Weights of a small image classifier.
Model: 1.45M parameters, 24-pixel images, arch resnet_bottleneck, norm batchnorm, activation relu, depths [3, 6, 3], widths [128, 256, 512].
Training: nadamw at rate 0.0022, 5900 steps, batches of 256, held-out accuracy 97%.
Data: trained on rendered solids tumbling over patterned floors, 195000 training examples, 7.7 epochs.
Rows from block 3, named by matrix and row number. Rows with one number belong to one channel. Each number is 128 + 24 x the weight over its row's rms, rounded and kept within 0 to 255. All counts start at 0. Numbers have three digits each. After the name is the row's rms in percent of the matrix's.
# convs1: 3x3 conv, stride 2 (model.blocks.3.convs.1.weight, 64x64x3x3), inputs 11-21, a 3x3 kernel for each
# convs2: expand pointwise conv (model.blocks.3.convs.2.weight, 256x64x1x1, transposed), outputs 86-171
convs1.0 105:146164117144150098146135090148125145148129119142097086071135153102139113104130132114118142129116092137151122128177136173178089170166070117157130137147092151152104140095093158119097096134140135171134138148083149129070129131125112115108099110142133152119132152101136115101158154131144166104142121088
convs2.0 101:134058121124113124167127112105104140115159169116106120149146114092084193143146140173140126140167108119119108105119139135126157153107123120096125131120140105148133100111110101140166153153126106162131121110127095126133167148114175144134172146123119118116128142
convs1.1 099:127112137114126153105120129120103156121108111138140080098119131089113102078161128097127147119151128115158146125086149138120121144140122141075146138077119130134121119113124114136121119166123128101155117101127153131106100101142107108125142182117139106149149107158110113140110124161115148149153140095
convs2.1 095:124151118168138122130129119155129130152120132139147150110150169156120153131135124143119132106114166172152128137134105090152151175133136078112115084131111126107189160109110176142127123094140151122123142146087121091143135149142103151123118137116152123129130133
convs1.2 112:082094099086062084081098097117138109148133115132145156114129142127106132137127102112130123115104136121127102138138132096093116120123132157157145124138130142149132124136131131136158128130102136113128123090118141123144139143134148135150159110083136110137150125122130138139071090092068041060084100082
convs2.2 128:134148091125153121118111151143119125096142119111146117143129128140105074126111128099107113054101130133108105134083142070126108099093144134107180132109107109126132132101130130126062100144105067106119100129137096148078098094138097137103143118095097155109135142
convs1.3 114:151134126119131109103134145132102099092100110118128130131143147121131162082117159122142119095109134112113122097106125131124125110151141091090134111114132123113146090133136116147167072112118171126116111113102119136142081134124083135143093084090142149136111142127102135150180154133128145107108154143
convs2.3 106:139096149118104196151122135075150121180105155130165120134157096071216149117105114119103146146138171125138177091146141137159129140129124098103151113121115103118126120119165120148117160137164117192121132115095176156170124184165155109153143111127136119129137133
convs1.4 101:120130142131119134131128128117140192150081137119137134160129112147127109117138119125119138134122107169153126127130170125119154146121104138107165162075124114128121137121120149126111154124116104151208134070156102119084114086112126077132140123151104127133152102113132124106093120141108100160112121131
convs2.4 102:088127110109108130106109098093135131077127161169104121120101163135071125111133085063102164128093134125127135122151114124121102138127149095139139138103114131102134123147132121130111099124158124118149101106141131100107131106109121190126109164140099129124140141
convs1.5 104:111122137115142124093098114169156151134142104110144147154202130130153116105101149119169117102118110084111139130185163130163158079108115125171127123165110085141138111115130122098157130116138138138140134151116085128118141146149138123127133122135106132124125153114082100096116101146105103114082089127
convs2.5 105:117133118138072084125117107094097144127167114140109096158096151155143145130091098150141128129132107124111118123137120141073116111118110153124144089109162157124096153101133145112137147186088127147083094091122142110129123115123140131143163096131101112117134143
convs1.6 106:162148083156120101143135117116120145092119185123105150158155143147128101139116115182128116142116108167154148156131102146093088156130124126103142122097138112120127136152137144114105109138127157120127140104157133120152155144105148142109126109106161138106128124132127133139163138089155123128138109121
convs2.6 103:161110149115106139186165172129142131143158137111108136142146101094114134115141188184091105117181101121152116114105119111138142179115100125099133154089104148124133166095170126170113136122125097147122102120140134172116137116156139106190129143131113107117119156
convs1.7 096:137136085140123105139117096137127132135138120121102134144164142143167118180133097151129110159125101165125110141157087175135069168106102139129106164129079151118124147109133128098115099124115131139117140128105134106122172129142126120139126112110132120097126138092151120114136126088148114113130101101
convs2.7 101:084153104119102101162138164131091159096159176108106131127131127103128154126142160163120098126158128131124080113113121114157132130097096111084117129134154141176113097083132130179142145123092128136089092086136126135125163122113157100157142083116115112106094172
convs1.8 107:129107104122118123135147148120147134147169156142112115146147164120142137126108083119140136124127133115125102133147139127130134139128151141160149139175141131121120148146172113099123103106099093103107121150141153134152138139124123096118102070106120097092113143130148160152113096107148136141132121146
convs2.8 106:140156092100094128126115138176116133122126136128087127115099075100105120152103145110171140138133121142159107133116111145159136123121090167082124140086162113152132133072126162129105103120120103112093115150163092147140127134158134096130115113188160134103128138
convs1.9 099:132124117109135116102144131155186143116182139112100106139184148114156123122146129099137123122130118125128120117145144121156119090123095099165151087190137085128099118134165111109109132129132129128094104170111070113108107138148099098118123120153109124118089155138092144129127120115128153115120109131
convs2.9 089:183133104102115063117100137129118132149141110132103140127120152096121136150114149144147134145114079135154106145153119155105097102127123153125119075086182120104129200098103139107117103170125140132088130134146102143135152121165162126127154130171109102143134146
convs1.10 101:139110146109103160106113164137119149120108139152130137120130123077129112063145102105131144117140123124156143124117133127105147138112164159106135127065132127090140110103127115121149108149122154131144113115153135135170101105157102124169129165126131108149142084165112103158132116155116127180149147164
convs2.10 104:127135099165114168126144084134137111138097105135141141117147137150077126121117076103112156110144156201157129112122100111131149199143134088101135106134114127106178123099110184127120111106134129115108139165105119080156141151125088143123110125152149108118129130
convs1.11 091:131124133130111133098094107125120182133152160125147133159104065135083119100104121137112122130115141112114110157145143134097150091094116146086134093090141093140125149095114114122140125124127151127194134111181082098118145125139133115120124113112133087125076103116066094109127116145104107139098094095
convs2.11 094:107157134145070149162136145109149144118154085137124070185106132160123138107089121135108148117159129147123100118102125108123095143111134093120091063079117125105100116108098120139128133118116112129112088114130126135107135109138111123146135111125091076112160163
convs1.12 101:125131124127135135131102134153145174074070141088090149092119161132115120132110123108126134149137124142140133106098128133135139123085108118147155104097141107100105121124093138133097149161107126144163103133153098052119127115098131140104113142116149169143124147166106102118120129122130138131118085143
convs2.12 111:118093162145125102121138104106148138145125120137069123086109085095157093101133143137120105109157130145131117111108162114080138158125134143100114149110154118123121166099154126141092149151087149137093142128140142130160116124139124162098135124139130160114174109
convs1.13 098:119122103125130128154184155118123106127133110130130106136136111143170131178175154131128144154159155157140126117117110130113110127145139102094123150104105144092096143137127108131172085101104104099094103126095132149123115126146071140151107125126099104082097099104158168131129128111141162130142186142
convs2.13 096:084108094096128106111119117095104141120127155113129123096135131084153152120146079066106135188109159136130157092154086166159114130109130112124127119096158135163133097147134119163130124105146164134120143127086158092104141142085162129131097143162175134146110126
convs1.14 099:135127109118140119119129128110120125113104097083112096136151121113099127095104133165154150116154148117145137167141117135118108101132112170133147131116119130140105116144124105131098172176134123123130113096129101113088155194135174164127203214150141115123139125125126136131123154119133155119119131098
convs2.14 094:129088127119179077149143134145115168105140121119152139127165165160122112150163144155097117113142066103123081149111121134100163129150117098123089124128133111124168090148104100090110087101085135128096115117125122158138159089106107141120101162141137123156119100
convs1.15 088:121149143099121136102117129093079110079096132117134167126129137139107136138092145112124114145116106101137129122124121119121117096124148096066095100092120102097153113131136118138150109128135120108157083113143102128152102127137137147124143134094117142158084112146092103117133170140093112145115124136
convs2.15 089:103160178190135131129166095139127152137073133165136127088163103120174130138131165140129157120164106121125158156128149114131159137155122119118108135206132135132088091138176165157131137129126135126140125132085094147189106158151139095123151117109109123122137081
convs1.16 104:120123139106083142127091110084118104127140167136144153165145118156128137137110100131117117139108116121118135164139145101107167116101146147087109107118158127122149128162176138147155115102104140112139081112179119117154134133138150122115147084066137093130105083142140114123114128128082095137107078099
convs2.16 106:089210169135146119150137142153133135103146130162146129139123126122138074111133096146119170081164133113126092142092116094158139114118131129127135143107078119138118138111160169148108110099104096118144101115129108122118116110166108089118136097099110136094102146
convs1.17 128:120144145151163130131104099141131123123117116107111109147121162152138107142115141137144132135112103091112135113161159151169141122125076128152129136142130110140119128132141144141127138126148133190153148153118110096085121134129152150120123147151132175168139162128138097085128156146139137111113103088
convs2.17 107:066091164141114101158114041131114158126136113147101090110132091128111137110135098171133129127137122127109125110124161144136152102112120151106104117120143151148117113101122133128149166149122124141145105116120146056143101108072158144132165118114134120114117092
convs1.18 082:132141144121178126111145139145105146112158128118150098121152158096126167084121164119164138124183167088118146094126129136185134090163136120129133104178121101152126141136098127133100122117124115104147110154108091174106153180108149160107140147163119143147101158138092156120135131124153197110136158127
convs2.18 091:137118109126114121137096080144109178146095123149107148100125130101158184188142084109137146138111056121125107155128139151112155110156119121138065077145165115126097099135135131104168145152086130157112124130115147119163146122111140117134112127172120087148124077
convs1.19 090:143120129131141137134130154133094096114096110110089134129147126131138129119116118134158144138144135118134141135149144147123149129106123154134123113094138098078117123121143149142156162161158169113121146099127101068112134160171160165169146136139144117118123111118113104101141104142132125122136115166
convs2.19 082:102137117136132130122137145136103133106122117137155117177193140139137104111112126142121166133161089133118152160140096118121105084122145112119131083163094129103120096137125148147108166101108111135122099121103134141139132121069130098126104147118094108118136089
convs1.20 086:132118111136130096161161121118112129100122115137113149115164097131186099143183121133142119142144119150108109110095128137120117155133125121124149111117121143121126130113127136089129130130149134084135103092112126133109171154151158142139141117147107105125114122106136162122145098116135137104167132135
convs2.20 086:108125082140128122098138128110087112089141156146151126167159167090141141102131099140093130150142139091130098109111075151142090126087172132125144088144135192107117110102146135141112120139110150163130095102076160124143173115116130116173113149141117087130145142
convs1.21 101:135142125131152115119147122175143127167154112109127101149178184114173176097112110124202144127180166102109144128205153153212146116156140142217140147217106132136120163169144113116155104079135115131103156171104121159100182161130136125137097127159114153123120177100124138117116116127158150129105142125
convs2.21 104:120108094109114131130113103153091180126122132132111141107087109089129153170095131114195122147107116137127097114124125170126125117108097144106118081105206116164089140101096127127167137165099108128086111132152137107108103130112152103120144091175156125107106141
convs1.22 093:135127131127143117120128103126099137142125093130124097083138209100151188116100151141173169139159149119110141142156138141164113124154109139152134151170084170150115126118132110127147106120134110107130132135073143138072148117133128162152118121153126134114142161088152138100147131134152154107108122109
convs2.22 100:116089107111144151156097116166094145125124154117150179106136108098116161184106114129170130128108077116124104103102146150136151128109101093086131093124148102147105122086108102126155134142123099148096128129133150103146124145093134128129159103143151169138100130
convs1.23 081:130113117138131117143155135139093105149120106129142097135100128122099135110129091125160143119141154083108112116116128111096135115107158169181156163153148168138104126135124109116135128124144112093113138120122137147131173160135169157151123107129130117099155147130172163140110106119151125103129140115
convs2.23 082:152120124110139098090116131143115172113102118132125164075156115128124109158142134109167111115110114134119105135120132132099127120145120166123128142132153124141117089135092138108143133142108123123137151138144121156156119124112100083069098153157121140145127097
convs1.24 114:122155129148161101145097089156134113153116104130087129123163105154162061146106068121148129134135102122117114117168139164155107149112071128163094159114135127110143148119102132126101150142164129168121162119088137069095121139113140129136124140160111146129141148127137100119149154118155157078141104072
convs2.24 113:097119130119104118140131122131101171096162136135100101139119134109099149121148106152117098151141097108109130093158120132116126123108147092136096110103151191129121089131111106170153189160096143156140119116133144101110171133111137166162149181112113098133120142
convs1.25 085:125159131100174156108142150151129144095147139122154124107128120127123134106142129126144123119152110110117110093128114117182125097158126128118115095164125108152116109119111130123117126124140132135159090163139095175133133130109138139123116127117111172132088149175095168146140158113125206150116138133
convs2.25 092:129140129129149084111119081111142125138086114169135157078147144112136153156155076123144145147107113141152121141111152155119145118149122118166079119162140111098109111151116142112175147155099144116134140133097111080139131110120148110113145145146108068144146070
convs1.26 093:130135125148160117150155137130131135106107135119094130140122129114099123137106133137151126129134147121122136126112104104065102083130119119099101104065116094100133116137113109145126144112111126125123109110118115130126079103108111128142138126136122125099131144105126147118153148127155173126151164142
convs2.26 096:127082151080148137097083102107131137126117106142127131106139148084158125128138106144095136138108130108127171126182091121147136055125154113149105126125106134099080108167180088146109151115147138198172153092100178128147157150131130117160114156139113108173091074
convs1.27 098:133139136113129136134149119144149143104104133120099108125129077134144082156172115116085117132135078185160142132113091146147102172154096139115139135102096183126086140112124131140132114151139123132122101114141124088090121115153085110112127130132128112110112104134137130095127144139111135123141143112
convs2.27 091:107119125156118112117166133102137113140116200120135114139144171114123168139155098080132138148118142148112160124163066136115128188128129107142098125122168109172163138165077118159135135140130153102112115127106101124105157147136153144092100152150140128110103163
convs1.28 093:115076068113094092117111104131136128133148138132148152109121132116105124073130133092116092079092108114103094151107110068087100112137124146143157099133141123154130110092110143122152145131129135101089121112132153153136122154135122106109118115111131066095143120123130125125102096064113096081124115098
convs2.28 112:167115108112149155105117131105129122098129104082159136142137130123149102130122134112116121082134116129099130132112139085097095128094149133095188146134120098096139117139129088111102088153155059117129120118121113151107125115121101122098147122101083131137146128
convs1.29 107:124130159113114163108091125132147160135156146119156110136124112123102137092111121108111139098114116105125131147145169117125186074116116124119131099133167080144127127095101121121131144121151148136172145142187109131112141120141125109125134120133129129127104122144081106116135128160100106170094084114
convs2.29 111:124113112137092131137120125129145132130149104124103092158067144191126140118102105120116142120143131140095115131125155119078112125104137088111124124087136147103095112079113110123123138170095122132091086087121121114115129090141109141156166126139081091095180147
convs1.30 088:105128141102137117099125118108120097118143101095140139117123114112133126085118141087143111091115116103120118072104098081143104103150122088074083094104082088117135135140147119129123129127132085103111087136083082147115128140132109106104123121113088106133088123105083123126102149151097160109083135139
convs2.30 095:137185139189134118123121141148140141187138113138132124146154145137116174151116125145106110149126123110160116158114113128174144111195131130137111106152122132108107169133105192133151109107094173122113150148099088120143111158151099093113138104132151130152129133
convs1.31 110:147119136132137129128123164148147087109152111113116126170111111161122133150125099109149133140155138138102159094134115112119156145088163155145121130094167147069171139137138128117152135150139154140078101159100103127137115178138124136131126135109116115132131108163129100159136143103117175088131151120
convs2.31 111:148145088122161134146144130160108136102119123130109153124154143118083108155132143155124149152143094130141100153099109146114138117135128098149091077138150115082136108109090152132140127141100127129136129178131144119138169145129115119119103158129123094115119131
convs1.32 095:125165157122152131114125123140100122114133108135157127110090063131126108148163131117122111123122099118114121117096118157143114139144123129090098151135079144131114105114127109119112126123140143163164132166135132163116120124097136140142132118114131162189117166139127143127138160137119139127100134119
convs2.32 086:071143145156123088114109083104118134115112106134100116101152125149124147119167076115136117145098088140109103119089168154089138119140118127185118126154123120105089088152131148100179158141111169117184129099117126114154105093110110113117134135107082102118129100
convs1.33 107:107112105132122119117120098139095106123131132113130110135119057151144107133152124149121105147157121131170148142127110128121116123135103189132082145114119130134102123127094091111115115143119178139126130096108104105104127111091131134099152151150149128092136122088117107093091104103096085093111113097
convs2.33 130:077127104125099119133129112095086170089129126094120072155110115140105102108119099132139109115123113152115103112096116115124097136101142111094095068111141147156123077083101103134123133110097126107103079129150147126083089091101096127080106091113119118117119120
convs1.34 083:141119098149126118094100118144126145147159150132155153123148090097106092069107122123111106082122123103100113165144092123088084096098109131116100100126127096148145138093102122112150114112123157124110169129120114124122123114123115105126115102114128102101138139112076111133144100106128107116094092105
convs2.34 084:133123118111099150154140143122151118122168078092115119171090119126133146132092122173111113101155140136122105128092136112089107141112149102106139118114122125104123146094114100132133137168108079142136096115145123133081115112122118099149179109092076080114142169
convs1.35 113:119134142127131115142155137105079109160147099149176102089084125131113134129131153144116130142127129136171173134138133136173130108161122112109137135165119116168113117130094142152131114105121119138136150168097124200110142139091144116093117133154097127144111147118125142114113130130124125106155176132
convs2.35 111:132139120120091106138120091152107143102116119140089122122116100107108191178115117154161138121158114119092121159100130115105160131162110117118113123158107079138118086125095127083180135139135106119111110150137077102159106115103138110104119119111130096114108120
convs1.36 101:117110133133141115140104130129128097163097110126068140122170123145197095140109093129129126155140129104096136124152157175137104160096115145174106189113096133039141145122105120096117122130124130141110191118066155059120139150131137134139115133141111132144156138091144076121124104128155132122123112143
convs2.36 107:114139107131126138114133127138098179121120130113115114123119130111117126124125118113133123128125108147140112108121123137150097145101125127122091079134150200131125124089083155162128150093104126146103108142155121104119119152049144137150113103125118104088109132
convs1.37 079:115143145101146176132116138159136153140121116145123091131134116150138120119134078114130158117120099130107084114105116153139118140131094141115119168128108149133096098106137114131130105134147158168170129150149149148085112130145108151152107142110122139157116141174127140139123167131105178174120118128
convs2.37 078:097119121144125092083104104085123103138092122143129148059122141148117102104154037114136127128088177177141132100117154140127157145102102131171131119144131114105131118120090173118122157153102167104158148136099118069141128122126113119104144158141128103118144106
convs1.38 107:120135142107129168100119183100130132100126151122118129135126151119107158081092186143127159133142187094130161112115136104137204081121201104110134092109181094091176112140137117111126095109106095121133092132166093106188124132147116126134130168112098138139105094168117110179140148137119166192121135165
convs2.38 109:126160142150119140131146078126160117149080152175120143073129088135159126136099071117138202131130106142164164113110114149150137150161118121099122094148136127142122111140133173128122139114136123108093120140114141105153107157110145124130098081159138122128141088
convs1.39 104:134136123110112115129145135095104130131135143163148112161151126153117134096115149133124140118101125134166139122127138129131148159155131119111131141120150168185134158148120166156127098121135111099155096108136129145130181211111178141104102083110137135125111111108145163138131136116103117120137129117
convs2.39 104:149160134121135107146142125145104141083125159164135124116158097103131150153135144160123153120171089094125109175126127116118204114150119151117097143151101100144093092128155114107114129113090094138126097108137105121161151094161135113123114141139132083088127114
convs1.40 105:115093098123118106130097112114137144109114154115108144095127096104092101100121103115152138153136142150162119131112126114108101131109121115122138111132149127129145125136101129118102127136118148099115108112128146105152110118095153158126163153146115066113105115126137128165106112111091106102128095097
convs2.40 123:124162113126110111116145149158123130134137077115113115144119082133107112149100134142136116101128101131151115138089086107139117138132141126080110121112109070104140111092124144109133117135106097122074109176163089166111099116137092118121104119121140108120116103
convs1.41 094:129140131103119171125096169133137159119102180137075152142122124152126106129146123143144140131146124146123111162133146130133159141091161144123144133087154137054135100129143138114125106135128133120131105101206117055192118115155130108129127147119129157116105097175114095166130134122105149213130074175
convs2.41 092:132134153130131138131165108094170128126089129162096165111123103120135089102112115132131179116136101161185147086115138145126104166111109113128124133117119101105151140134151151110111143121129142109133145128127104118109131114146134131155118122163097114127133128
convs1.42 096:131104101139114117152138116114144173105137172110103140138154157141153111180154133154124127181138111156155134170107117151122112147124137139128179162152134133113133118114139137118100124144115124099146112137155139130149142107101152115098136118140112090094116139137155152129122107100138102123137114116
convs2.42 091:123139109094064102101142135117121165109127157139060117130123122094133143112129153120138127130166110141142100106131108132115117140113107176089134150120144125146128151100157137134102126105128115137108094126177116155143146115168143117172089124155121142101126159
convs1.43 102:140137137119146114131151118129098103136119102140154089114118126091101114097103130133145146106143131108118127148122127113125120118165132158138135110136106139164122125134113112144109141132125140082118121113100130175087149166109156141096152131118157138123142154111137180109145139128151150113171154100
convs2.43 097:176101112102154136110097096161099161119088115124160173107149159140104144195166134106138115115097070107118077164087138142107163111158116083137115119151141095104125117119087088098145098142079141128132135128125122134152184125123092136127117165155125114167115110
convs1.44 122:109117140126131128110143119133140095154156101135117110163139094144169086152136103117136106109108099132145116106126113140131119140165108108138107137142089116156093121160137118143139110104146118138095161146109136117114130151146111106118100109134095129157113153127095147111107129135122118133121118138
convs2.44 104:119164152121077076109111138113098121133145121106078070131102129117139124124145102131115100159081151149133106126123119140142123098104118159173121077078125139151093202106116138123118134118119171133176141117147121128090095092151146096130118142138158114123084161
convs1.45 093:139157141131174152134135131145113151096109129117088159127152122143136101158144140143138115138150121144112122148094098136089091130098111142101111136104096152097121098114121101114086128126128124097153099103140082103136109114099144133112145136109131186161144170166126139138170161115142175143123125127
convs2.45 090:117151154132173134127115163079142116135120140130145163078141169120134126116171140131138113141102099120159111153122157160121152129114106090178090145140142148114116123162164120140155167145080171171158161105129168161141144099125111111175160164145080101160128123
convs1.46 095:118112110139127131130135110113106127119149138138147132125100059153133084160153139127125108161148108140148157144121093134118114113108072135111113130146128114127106121108104124116114134116124148088126107133134123112108135130106135128114152125140130081094114135110114095098101101110116101090140149111
convs2.46 114:084157099125072148093123122099093154092145119109117085153099153132128132124125085112138126130123125132119120117120094121124100124111153111107081066110141139156134086098108118130139134126097115130112068121145139132098130105109091101122094103101122100110109151
convs1.47 106:135114142150107115156170146122108085152144114115160132128124089147145127107127122125114106121129160102125150103128134131125180112133150142118099151154161081120162141159150151151162151092119134121107132137098132173140134146114133122117106080120106123153141110113139153137117105123127098099154185147
convs2.47 094:125147084130097138112112109190069128101113105119105085124111117129105132145123101124120154150142125119096142138135075126119111113167136150142093086141107144099097102125113151134143146120090136128143114158152136091165139172151097113116078130121144094107078118
convs1.48 102:120115139122141145133151119138122117171131100147105094134139134150179116194117081136142121158133128122104098140148117162136131136155126151158126205140097177124087117180162120150137087102121110134096161142110150126109122159144131122118109094096117102145135147139171149120099133114130133130112121114
convs2.48 106:090162122098102108102116152118095143087125172124114124082103136128129122123150113100149103165072151147108112124109124150150130120072104147158149113102169139179121115112098126172095136122109165113152131123148117123092130136115135115101109145147154138114107165
convs1.49 096:144151121149152130140146136126131137124105168129101154155177144138167132142168153160166129134151126157166137154132132169142157169165163128130139141100164128119158143144096159128102145137118139117115141114176136118167160188135160153135152137134138141136145130142133131131161143114145140142130120145
convs2.49 095:114147135119118114129151140117125193064131155144068131103130121098141138101140151146096158142139098099134114117132133143122127087115135120138111131122102135127122105139174110142119153119104123174151109073136155113131159063130129144185113151144110101113140147
convs1.50 094:109100107126141125108156140129163140129125145103087149124150160120130124153144175125127128120155148131149152120104129128103085107122134139166144127132111093099124102112126116118114143168134107117114144127121085108143119112116101119104148166157115116097141144123088136149077106115129155129133171132
convs2.50 091:152117111121126116104117138150106150157096099098131124137149149130128094123137124089129093122143082163147134146167095129104106161137120149126098107100158114129196179134102128117103115126150148117098137160147137141128130151138119137116108137154130138156131110
convs1.51 088:135128114130134160140150170134163175116149160153157127176163162144148149124130138140148149121141154107119142111134159117145194133141181134168190129152189108126156154142145154119133103112119108132129120156194141148172170164146146130135110113129133125113116125161150150170131129114138144173127135158
convs2.51 077:127126091108111133119122105131126181117107109151087118085087117083128115104111102116134156141146097146146119135130132165123101105138096167117127146100175080118126103128150159107126105117128104093113103123127135109129116121131122130133097112210149123094159105
convs1.52 102:145139158142149128133134142116104115109122125148143137120083108116082110104117133140103128112107108116150134125085108151127119124178139108063091143117113139158140112104104144155123135118138138154145112148119130155140074072089097105127106090118138130134147129121119120118132126148116131136133137160
convs2.52 090:102133146118129133118097097071134117133106131151130111097137121122151155136134089133105176145115101146122195127183121127127143102130155101153112130143075133077106120189140106141139173101159117160167135091107124119134134129151169099135115149088045117127095093
convs1.53 091:126153142125129132134122111150170201097082111109089103116157171133127137153126146113134124157134109167150144142129149130155141118083068141166163136120118131091093130108090148135121139158119125191192098132139100064057113086074125111106109130148134164164133138145145114092113159145108119128114115117
convs2.53 101:097100100136095097113124105094125124112122140132075110096086136133076131092104142114122133142126115136111119107127139145084121146114131145129123138102150102126128132112122143129137128157130149122104116100147141126128125111128129222116135155141117175118171119
convs1.54 116:135146129110096112145171138114115114149118088180172115113119107119158138124162133114115127132134132139154133114152139145157135147172119105133124142136108160200138152152131150170157087091128121137133130109100174172109140142136135149152087091108137137144077094105143186143127134128127102115166174131
convs2.54 107:127149107115128098150115141137067135104118167106110074097123108121117169143154136103121131155121173149121115147135077133160172149112112118141122125100120101152132129122128109132157132094119131107125108147138118097128097122158141126121079155132170106078105148
convs1.55 088:140132111103115115110110117101084086093087097136116094129121116141124107128111151134126129107125105123144143134157152128142113149165127147131114124120103180164102136133142145155155113135151136140138081097113120106098159167134151137129117116123177138102129121104136104091127127124072097112098114126
convs2.55 088:111105136162162118181134125125112135158120180115167121163197137117114128141124119155118122101177121135103119117148129099142186149104096089137124114129108127165103103128117112136105133102102099089121124112110128122150130122094099113090120137122174116109117113
convs1.56 097:127111095155104118107112142115113122108126117116138126154140066165139079072140128163145125130128130106141146116157114144117105126106095127138116150121144098151123144118076143100131118139158133135133147094121106112117172122089152119147121146155121113110155110100115094148126101105129081140109136152
convs2.56 099:111116107128104132137137107133115149136127095095115092134123102129117140124100105132119114098159149168117109123135114078121134162098131106112088095102131169128154093080121107133147148119081091153087098161134134109105124090077103103126144110112147053101127112
convs1.57 089:126126120126155141154145144152119154111111111115119104095146142137118151144107107123163137155127130118091097151135143112118128105116135167181157124145133137115096110127127104106105133126124111073103115141116127154137133146140115112126122113119115132127129170161157149142121112115124166150132128147
convs2.57 092:167077087129134105088121144127120115118120145106145199107133148151116112145109165094180100142104121124130117116113148166066095132109135146111180128153159111122134103113114111119126119184120143109117159110133131173158154143142074118104160118171109148156162125
convs1.58 114:098124137113120138149131129112095077149111117157138127107077071148124074150152069108100103155124095133125124128106090141101103136121138134077061163096070159133093121158137115172137112102118151129096135105106156129120125164156149148154121093104117117152098113154143117092102141115112118119139138144
convs2.58 107:102165157120119116098108145115114149090135111139121111112130142137128127118178087127127136119123150148119116140095131109152138124112134102160121105146118095120113115105112143131111128097109150116194126151128080101120121102137097096082125149106133091083108156
convs1.59 084:104110121111094130115094102122170193124114153119115087127135120140107137098116127138127131150140130138110131150135134100136159100092127136151165128132148110139109129129096157130115130131118139170161097112170103088077152127131156113126130113146094108127120118144124138099111113136095070143103070100
convs2.59 097:128145105124099100104132134105140153116138118144090102143115109139110137131107101080122160104148100150122099116114112114097115149106137148096128103087124097101122125080133143121115103112110092135095081112176115154101111101146102151113107135147091108100156116
convs1.60 118:141153121112122130117119141102127124093106175124103185119163179109112139112104114147131130150119130131114109149109126146108132125108141116098126142115137105092161128136139136129109114137097131109141130104164119104183114130127131134124142116092139162136110113120118127167153144108123124142118109152
convs2.60 101:162109190147128167157160141135136134140104107142124107108120079090175108115128164149113146122142112137148170120131112135148126150092098142149106109099117091141127159122226135121086170103116126158152107120113149149136104132174128141179115125155155103099124107
convs1.61 109:139123139132140129138130113115098108127127109136132076086095144103132144122120143119119157128123118139127134134130145135172133151178081134121119122163132162164068119098127139123134089114167126135107117158096157168060097084111098117127085103147142122109150139119159122098128125150114157118114133107
convs2.61 101:129092116117128131150112090099110095122112159127161126145169088112073147144115089129151145137117123127122138078100142143141123136105128124103166132139115075149130138122089119121145111116192097110136132123122107089139129168113160119092139122118143171133106105
convs1.62 096:101135149106119124140161128121111131126126102163155110099107106109138081116143112097107127105130120140160138087097124110138137142180119107092136101094105091154130141158130138187139100113110112117130129125106170161107140144140127140123065121102108134156102112128114157136102144161124147119199183117
convs2.62 093:160153115135123094124099137156085134125125134106100080103109121121088170168160139136093113171120156160121123159138081156156153140152125095143107106138125115122138162113096134120148113083127163125135120187128111096144120150151139145124095160128174120127091131
convs1.63 105:133145131119131120084122123137117144095110126126166138102131152084103126060053136099126115087089124068116134112135106115129131088128125117087141089101149060138152130126118149136106134135143133145162128134141094139113106165131129139118118114122145125151133117158072114118134170124131132112116129119
convs2.63 101:154116167151118145141148089145148137144107066129121142115146095131143143143108164175097141139200104095117146164140167133105142123160113115099144155155141113075102119118151129144129132156136116147146117147105105139147138153151132149121160141112109136139165116